A small multi-label audio tagger, trained from scratch.
Model: 7.26M parameters, log mel input, arch conformer, activation gelu_tanh, layers 10.
Data: trained on short made-up English sentences, spoken by a formant synthesiser in many voices, 26041 training examples.
Rows from block 5 of a small multi-label audio tagger, named by matrix and row number. Rows with one number belong to one neuron. Each number is 128 + 24 x the weight over its row's rms, rounded and kept within 0 to 255. All counts start at 0. Numbers have three digits each.
Before each neuron's rows are labels from the 100 clips, of 14848, where the neuron reaches its highest value: "top examples" is what is common among them. Only what is clearly more common there than usual is listed. The data: short made-up English sentences, spoken by a formant synthesiser in many voices. In brackets: how many of the 100.
# fc1: first MLP up (model.blocks.5.ff1.fc1.weight, 576x192), inputs 96-191
# fc2: first MLP down (model.blocks.5.ff1.fc2.weight, 192x576, transposed), outputs 96-191

top examples: /f/ (71); "that" (33)
fc1.481:118111149077149103139118107118134114127146155117156134092151152143121125126120142105152145080098145106138146107140167109104129092128121118127144144137108158138125136109090155175119183147139096134107124136076123125159108176146132107152099187095128153117155132097061161092084123143168106158
fc2.481:109133149131103140175172099110144130162099128137137130103137156157079143155144115128109114115132100108150140157124137126133150158124186146129143125153134109118075126139099123092137198099089167134112108100096148113150142095146167131141119148101087154143124135119153155139181137133090127172

top examples: /f/ (52); "her" (38)
fc1.25:151135144132161109085117102151166125104112129131164138102082120130123119103093128136063118122096117117170137137149129163085148127096142116187109142117134100110140108122174167120098143162120113097149140126145121101124107076117112103114143107166104151138134094095135102124127131188101116114
fc2.25:142093099128137145154116145107149125108150156086155116101125162119098131162126138158091136116170142094195120081149111159108111142112130126135146142136111092136142114158114122088145143100129168111113087106094114133147135143156077153127158111101154103121156089130134179135143117103157102122

top examples: /h/ (91); /i/ (88); /s/ (83); "he" (79)
fc1.490:103118151107096146108154189113117133112166086139130071112129116111135129092155107121162133123113124115106157092105102075128060164138135108117099124131119141135148105138141124132128129141159091084131124149150128089148126144097118134153142102092157136122098133131135103139145143122134119169
fc2.490:101127133105140089138110131134095134144131123115131113138140105146167107139117157099167184181126135127164129143151103117145139120138151109162133125077133148092137097176123118129179099104140137087130080142158147125153107132117138116146117070089140106152169154164149152112150148109126052140

top examples: /f/ (65); /j/ (26)
fc1.538:143112139078141114146146056120131119142133121109085137091104113136151188114110126136171116160104103137187113153137155170136139084155113086132094142143141119128134108180148170154124117109155131107137149144160121101164126141132130113103104133160122162141136134117164126111105158106119095123
fc2.538:134149118165128140163169105130128164140108115124113103091171148124079168133124143130136147176132117070126159166146118118129112144125115094141109131170145122103160152175135107131129151146145164131094092092164139107131166121130110129139100150098086134130090101136152123178130136156128162133

top examples: "please" (98); /p/ (98); sentence kind: request (98); "take" (40)
fc1.543:165139110119100121099107144127140142091117146089097129134168131154118147096159124120167106095137085155091147095097095130113108143103168123125109138087150120070099101076122128127098066141108126090145083133163123120113141130159133130160119124166113112134150135125105120108143141157128110138
fc2.543:155101122128141129096127164177121127052127099186129140128127114127121129091128090114126127146152097152133086115113143144132143087099142158131111160112144154132123100164080153126124081121140093136118137151154103147081087091110117161141086085148176138137114102133139123080145136102124185159

top examples: /h/ (86); /i/ (85); /ɛ/ (83); /v/ (78)
fc1.126:136116135112146135178135143148112187159144121164096147093116122153144129143132135114117145166127104115140172114076111101128107157173141081136106117119149137156121108129153133143127086160157141092170095113121172144127123121121132156125141119119148132131129145133130137145139166087113142126
fc2.126:124138154122119132152138122126091120178119145147158087127132156177170089143129140071056132172139132116113164100142140138099126103128070138123116126123124133115120149144122109100149104101101147162145142147071133147151123128131149151126115125100152151104167140115115124135143147069116135149

top examples: /ʌ/ (100); /ð/ (83); "brother" (71); "cup" (27)
fc1.501:161117166119130124125130157110124145122114129171139125135134100138158116109092133130188129146129092140113093117115141118092105153114147149177152093167092114117129151134134115145197118098127107172143138143149119131114155110152140107150128061121125111145139140115060144117134157127105146084
fc2.501:072085120118094148126123186147183168116144114166117119152141126158134157107117094106176137085119162138135150139147112101118107128129156175144153148098089115099127142152121128122121113144145123144146082141132151161139132148099106140183165106102147137150124170166136124089123100144112132108

top examples: "was" (99); /w/ (99); reverberation (82); "where" (79)
fc1.458:162138129143087157150094140130099143132136120119108129121152125106121174129116139125116141192077083145119109158102130134123123135167144167112121107156110091138130147154125114136098168094128093109122110131132149136121135145142083125140151137126084139125140142132126152171141157142097111108
fc2.458:144143143146120127144081155131115166104137145099116174172134158139152144115138108095121111117132136116155114149121160124151111094140120144108158109118134154140101152143147140144116115137139131120126101152146180141107154144093128146093146124112077132098197169132152102128162134142125124079

top examples: /b/ (99); /ʌ/ (61); "brother" (55); "black" (34)
fc1.417:132110087102153142164138132093173132114158128138130138117120100121126092148146141131127130085138102151132112139073122142093096103170142178102136147148116141102101130141129115082123137149100137114144106125169125148147078160126095163073141114153102132162179120135164135141089096133121105119
fc2.417:141120174160088133095152147122173150112100108117090158152130095154110147146126117136104116109144130121150100131110147164136149169084103124101144125117126106158137121104110142103141140125136103150187134154175145112118061170156125130139125101108152133093117131126157138186150145133150113117

top examples: /æ/ (75); reverberation (58); /ŋ/ (40); /g/ (37)
fc1.131:121119144136174150161163137173120160122161174139074146135126127093130141104134148104135132173116114121124140140115133135137149153150096114176142115127127126096124145099164123131139104098140134187170115099141173103152134156160116139162124144157149118157088118122146109149100119134117145127
fc2.131:075163115088172157162191153197148144130122122128137118149138098107125130122135147123130148115102100148113164181128144134116138104159112128141139130149136104105125140149132125091087115132123122133135168089113158127103093087139123085107106140143096139157138180122124140163128149128123136166

top examples: "please" (100); /p/ (100); sentence kind: request (100); "find" (48)
fc1.293:140161127146141138148092129159123121126130156136088158174161133125095155129097097142125147142102102120156119125094091113132151137113092120100079107200082170136147072120132151116163137106130102152115154122127116069128123169144126121125107128120139128162163125081132161136104136115076127130
fc2.293:119139168171154140110125125125137157121106149105127095132114142130101126099104079137116094126072102134126112084108102079159108123128129116114124161132127138116119122118117125098186146116133116135120124109132115093122099135134138134136100137158146087162128087109128111108095132109081142156

top examples: /h/ (89); "hat" (33); "heavy" (27)
fc1.419:145139129159149119146109102098135130143102104131086179155122125125138117122118184108138140132099146143128173114122156109107120149162125134159156124107116131142111115143088146162102160167177120103075100090130146085123089128096133127128164095158139134170088118144105096126112135148103102094
fc2.419:147117112157132125109107145157129171147130105067153087115141112140161123125117107119086106132132134158187084129137102070102095130138090122121149110125124149130102109134132111109176128151183098101162140153129150106113126132173132119132162119159089160130125172122142084106141130126133134164

top examples: /b/ (97); /ə/ (97); /v/ (95); /ʌ/ (92)
fc1.392:139118081130155097112128105135140134115146142159114119132145096103150147159124128122121107148127102150140133145143100159100107116132128129099107117106149145158189172131137132162139112110152118123165129169170114155126140159157094172119167111120095111106121172128143184169122156099160124068
fc2.392:177121139114117134176104151125084140114141136134120118089144114163135100147148148087118131075101132054137099127132134138099114080127115133131157126152097123152107139118129133118135141166141181084167108133123122133118120139131122133110125087137095150091166157133157129136109113136157144110

top examples: /f/ (98); /aɪ/ (80); "knife" (68); "laughed" (30)
fc1.514:106144134139150168141128115130157148109163186144151133098096121136132078106090110121149133149088087142127131143097119108048121145098124122173135126157126141103168098139135135104124145137139106140113134152103134119128143110131102138115137141120114070106150131189104101165114154127109120109
fc2.514:152144126121141137138115141104148158108130156149136117149101117086154097093064090111167143129148105120129175115108127177166098151088161121134131128123077138146140110161135112119067152123138152083142123144112167143112093140105107127135124129163109115103165140120140120095108086157108160138

top examples: "please" (77); sentence kind: request (77); "show" (56); "me" (56)
fc1.430:119126168161141158150110128121168100121139112133127147131153132152128099091089131115084118080124125111171125148141148114126137157100122138151114127085109109094158091146136095094116116179164113136140080115142132114142125136105119130120083154127072104167126134073128150123107167100100130147
fc2.430:119134138141167150118131117144130137140147119154119107114153115098065119128156149119130103103115110126121163154144093139157152094090166088091127151093090095121143117156122160147167161136126124154057138147130134100115101112097170137126145115162135107092127132119151185126126122150123123124

top examples: /æ/ (100); /b/ (97); /g/ (71); "bag" (62)
fc1.384:175117113113138118153153130142067173151143138091144118114092072131144161116118096173126144160086129099104124105099135153101105093095110116113114092111084148115126175105156146082122142158107124142120126056142123120144143142129146125170113107126107141142126140117118171154115139111153121116
fc2.384:147130166107164108106174128159138138112137137111190153157136100101117184117090150180140096140110112099128121158088125096123119119106147074137135086153142143085154134100163157093121121108133136164123144096157118131151170147107098165139122097107120144125116136148122131159140105135162115154

top examples: /ŋ/ (81); "bring" (68); "me" (68); sentence kind: request (68)
fc1.273:138162126162164097149180109113101160127135115124171121148123117123100121123116111147108115149116137130122120075148137141158139129076133091124153147140090169193089143087092112133149136157155129146084107107106157108129094116161137123106117108106164125188166105129129057113124120126125114122
fc2.273:113115115136171123151134137120149161081118089094119124109102111138124148123135098148110112121163141115167137146098111153143123139134115092100168185138141142109117130117104073122103123124145147170157130112135079143169149153155125130128116127125112125127074092079138115112113147111121106045

top examples: /ŋ/ (57); "sang" (33)
fc1.176:103119186137133118108168126115082109128115079129043145119143127116156125108164114132156161126079089153128155139073128105110153130100136122131151132079130139129137098110126129132126119125169143115099104135116178057128128142151130155127166110142142140097141136156145115156106114128137141135
fc2.176:106136111097147124139161145127106124137151144111136150169130130115173169119168134147134157121119108104111142125117104078083134090096101108096138166114133163117113084099082119158114121127150140183107139142072140133174097131146172109173125131147124153159120151156116148142109124110127123138

top examples: /ŋ/ (90); "ring" (51); "sang" (25)
fc1.63:141108169155145167151131124108087144149114162106105134140144145090162137076132097133082178123154106112117117113111124135097145145139112161114125113127128118103092163121126091099131105141071145165167133101152145122121128147137142093137159138162152180125122173077128145123110132139088114155
fc2.63:102122104148096159141164121147099153135136090151133162139129153175169136125164141138117156133124101110136106128140121103135098155086108113112121103117182172120105108118124134108107130107162109149148121172096132095123124181128169131109168154116096137138127128097100167149110115139120093161

top examples: /ŋ/ (92); /æ/ (89); /s/ (85); "sang" (80)
fc1.2:118169108162154153166145181156098132135141128099126113118113129123194122096150145106110161161148095136086126153112138136145116129086083146135167127096141121105143126116140103122142097141147140117140139093121136096119099134144108102120151129169118103118135131125136137120117145102142141140
fc2.2:150151099114144147160111113118128135143140102127109143124125143133129126143175174097085178134150100122127153116096137134140079119183105124124159135140153167139177102092117132152116089149114158153128112077119102146138120100158164126134159096139099118163124145153125147156114093094138182105

top examples: /f/ (54); /aʊ/ (51); "our" (44)
fc1.572:178124137184162089134144161154134176121117102089168140136133151136117167124105155108143155123108146142176147126149128144116127157164136127130105138081102116113113135113107155118134135124139081107144113146097175101150154188128118125133125161162134149155091130123142144138146150135089135092
fc2.572:172178123103128130149104154135144160155151119152123120094116159140112138152152100118103145132125101099168132168185116165115107132153074135120125132125100080138118111108112148128146127128121117132114111079123125116160103107144140097114147098146126140120152151138137111146129099120121138085

top examples: "please" (100); /p/ (100); sentence kind: request (100); "take" (44)
fc1.568:122152135146115091126118141137114124119139131075120110110134105101126150136135141124145087143136137146106140101129070132149090062115123154100143156116098140135168125161137170056151120115112130162172133105119122082127093111119121129129137131198156110148170106133095126141141133137123144154
fc2.568:168130119152124125126105138131117164128108087102096127167125092099096116127158134132103110151083102120141133096134108111128133118118130139119139188154174120144106170172135140104155145118143116181145124062108133105113131134133162164109145116160158118161124050105129131110114104105107134160

top examples: "very" (31)
fc1.216:127155145143095087172157136151127145139133114123191092141182118155130127112143144110133083140127142160138127133103090102130102120173148124145118114133123131116135101151104137112122088145086136123090090141114094144127141121150115157071144118114106120164117099132125148162136090146112156103
fc2.216:124152136170101123155137177146169176090163174122118145112136067134113129133137131141116138109100138196070092116110131103142157126165106097152116102140135146140133091096193121136109157091133134162088143125148109119160124105076076097060130147149119140200139127117141143124087108140135124148

top examples: /b/ (99); "table" (28)
fc1.147:117182114094152160127107132139125144106121116102123114138091144140113122083113143145114147159139180134194110129152157093125119119151185128137136070118101151115182167166111144142077170101149129112116141147143145122142108144098097114114149116166124149152123087144153115144125156084124138147
fc2.147:112136127132183135116096152120135142155121100103102139088132160199124083126129127112119162116094119114107136115111098108158121082151099122138182096133116126126109172160168192138137138136207113136155125153093105136083126144140149092133139127124103138144146090104157118123107109115128122187

top examples: /ʌ/ (45); /j/ (41); "yellow" (38); "under" (34)
fc1.407:182119142112115158119138082119110102145094191115118115141135123166131095104150120172139139120146153152144134136128128150121116124123166140188113099147159153130108148147147122114132133140188109110148163132136113124117137152096088115078169121118124155134123138101104122108114122157079172144
fc2.407:121100131103108116123115133122121143169122093109103150102101132113121120123107113153098138083091150158112129119112078088145180104205093131140090156184115102125128119124112105150138117119134130126105130140154138151125148124075141112130121133138154138156159113155137103109107090100143143123

top examples: /h/ (99); /v/ (62); "heavy" (42); "hid" (30)
fc1.83:101129120163119137098153131131142130116100141159092142131158139089171117099138073138103142153121127122153184093123152137140166139163109158107100102133121103120096150138107091157107123095155158155092100113144131142125102092144147123145102119152111141136130139139102141164099117127106108183
fc2.83:146111088155100137080201116166178128131110088160106141093131193139087121137159149102129138123159156099126130134132112131117183148116138134122127114116158137132089167158129105163133110118144111156142154095100165132126137094115151138135107141122132106135081119116118141135121132128121141135

top examples: /æ/ (98); reverberation (78); /ð/ (71); "that" (46)
fc1.241:133143136115135171143113111105133113125112127134152160148141094115089121135172133150149166089114093095103126180109121160127095142141101105132125133144108100120089104118148082130122121159121140144123077137128142109111154131144143139135137095131149171141160131118108116132130111161155149123
fc2.241:137114175118156122154211093146145114096102117181119128177100141129126143142157117164095136125129117116120100125097132142131106119124116129124083099097117125128134164109101095108135133088150099115154084128141167165116157139127104151133117194143131129097146120114161128163148102118130116164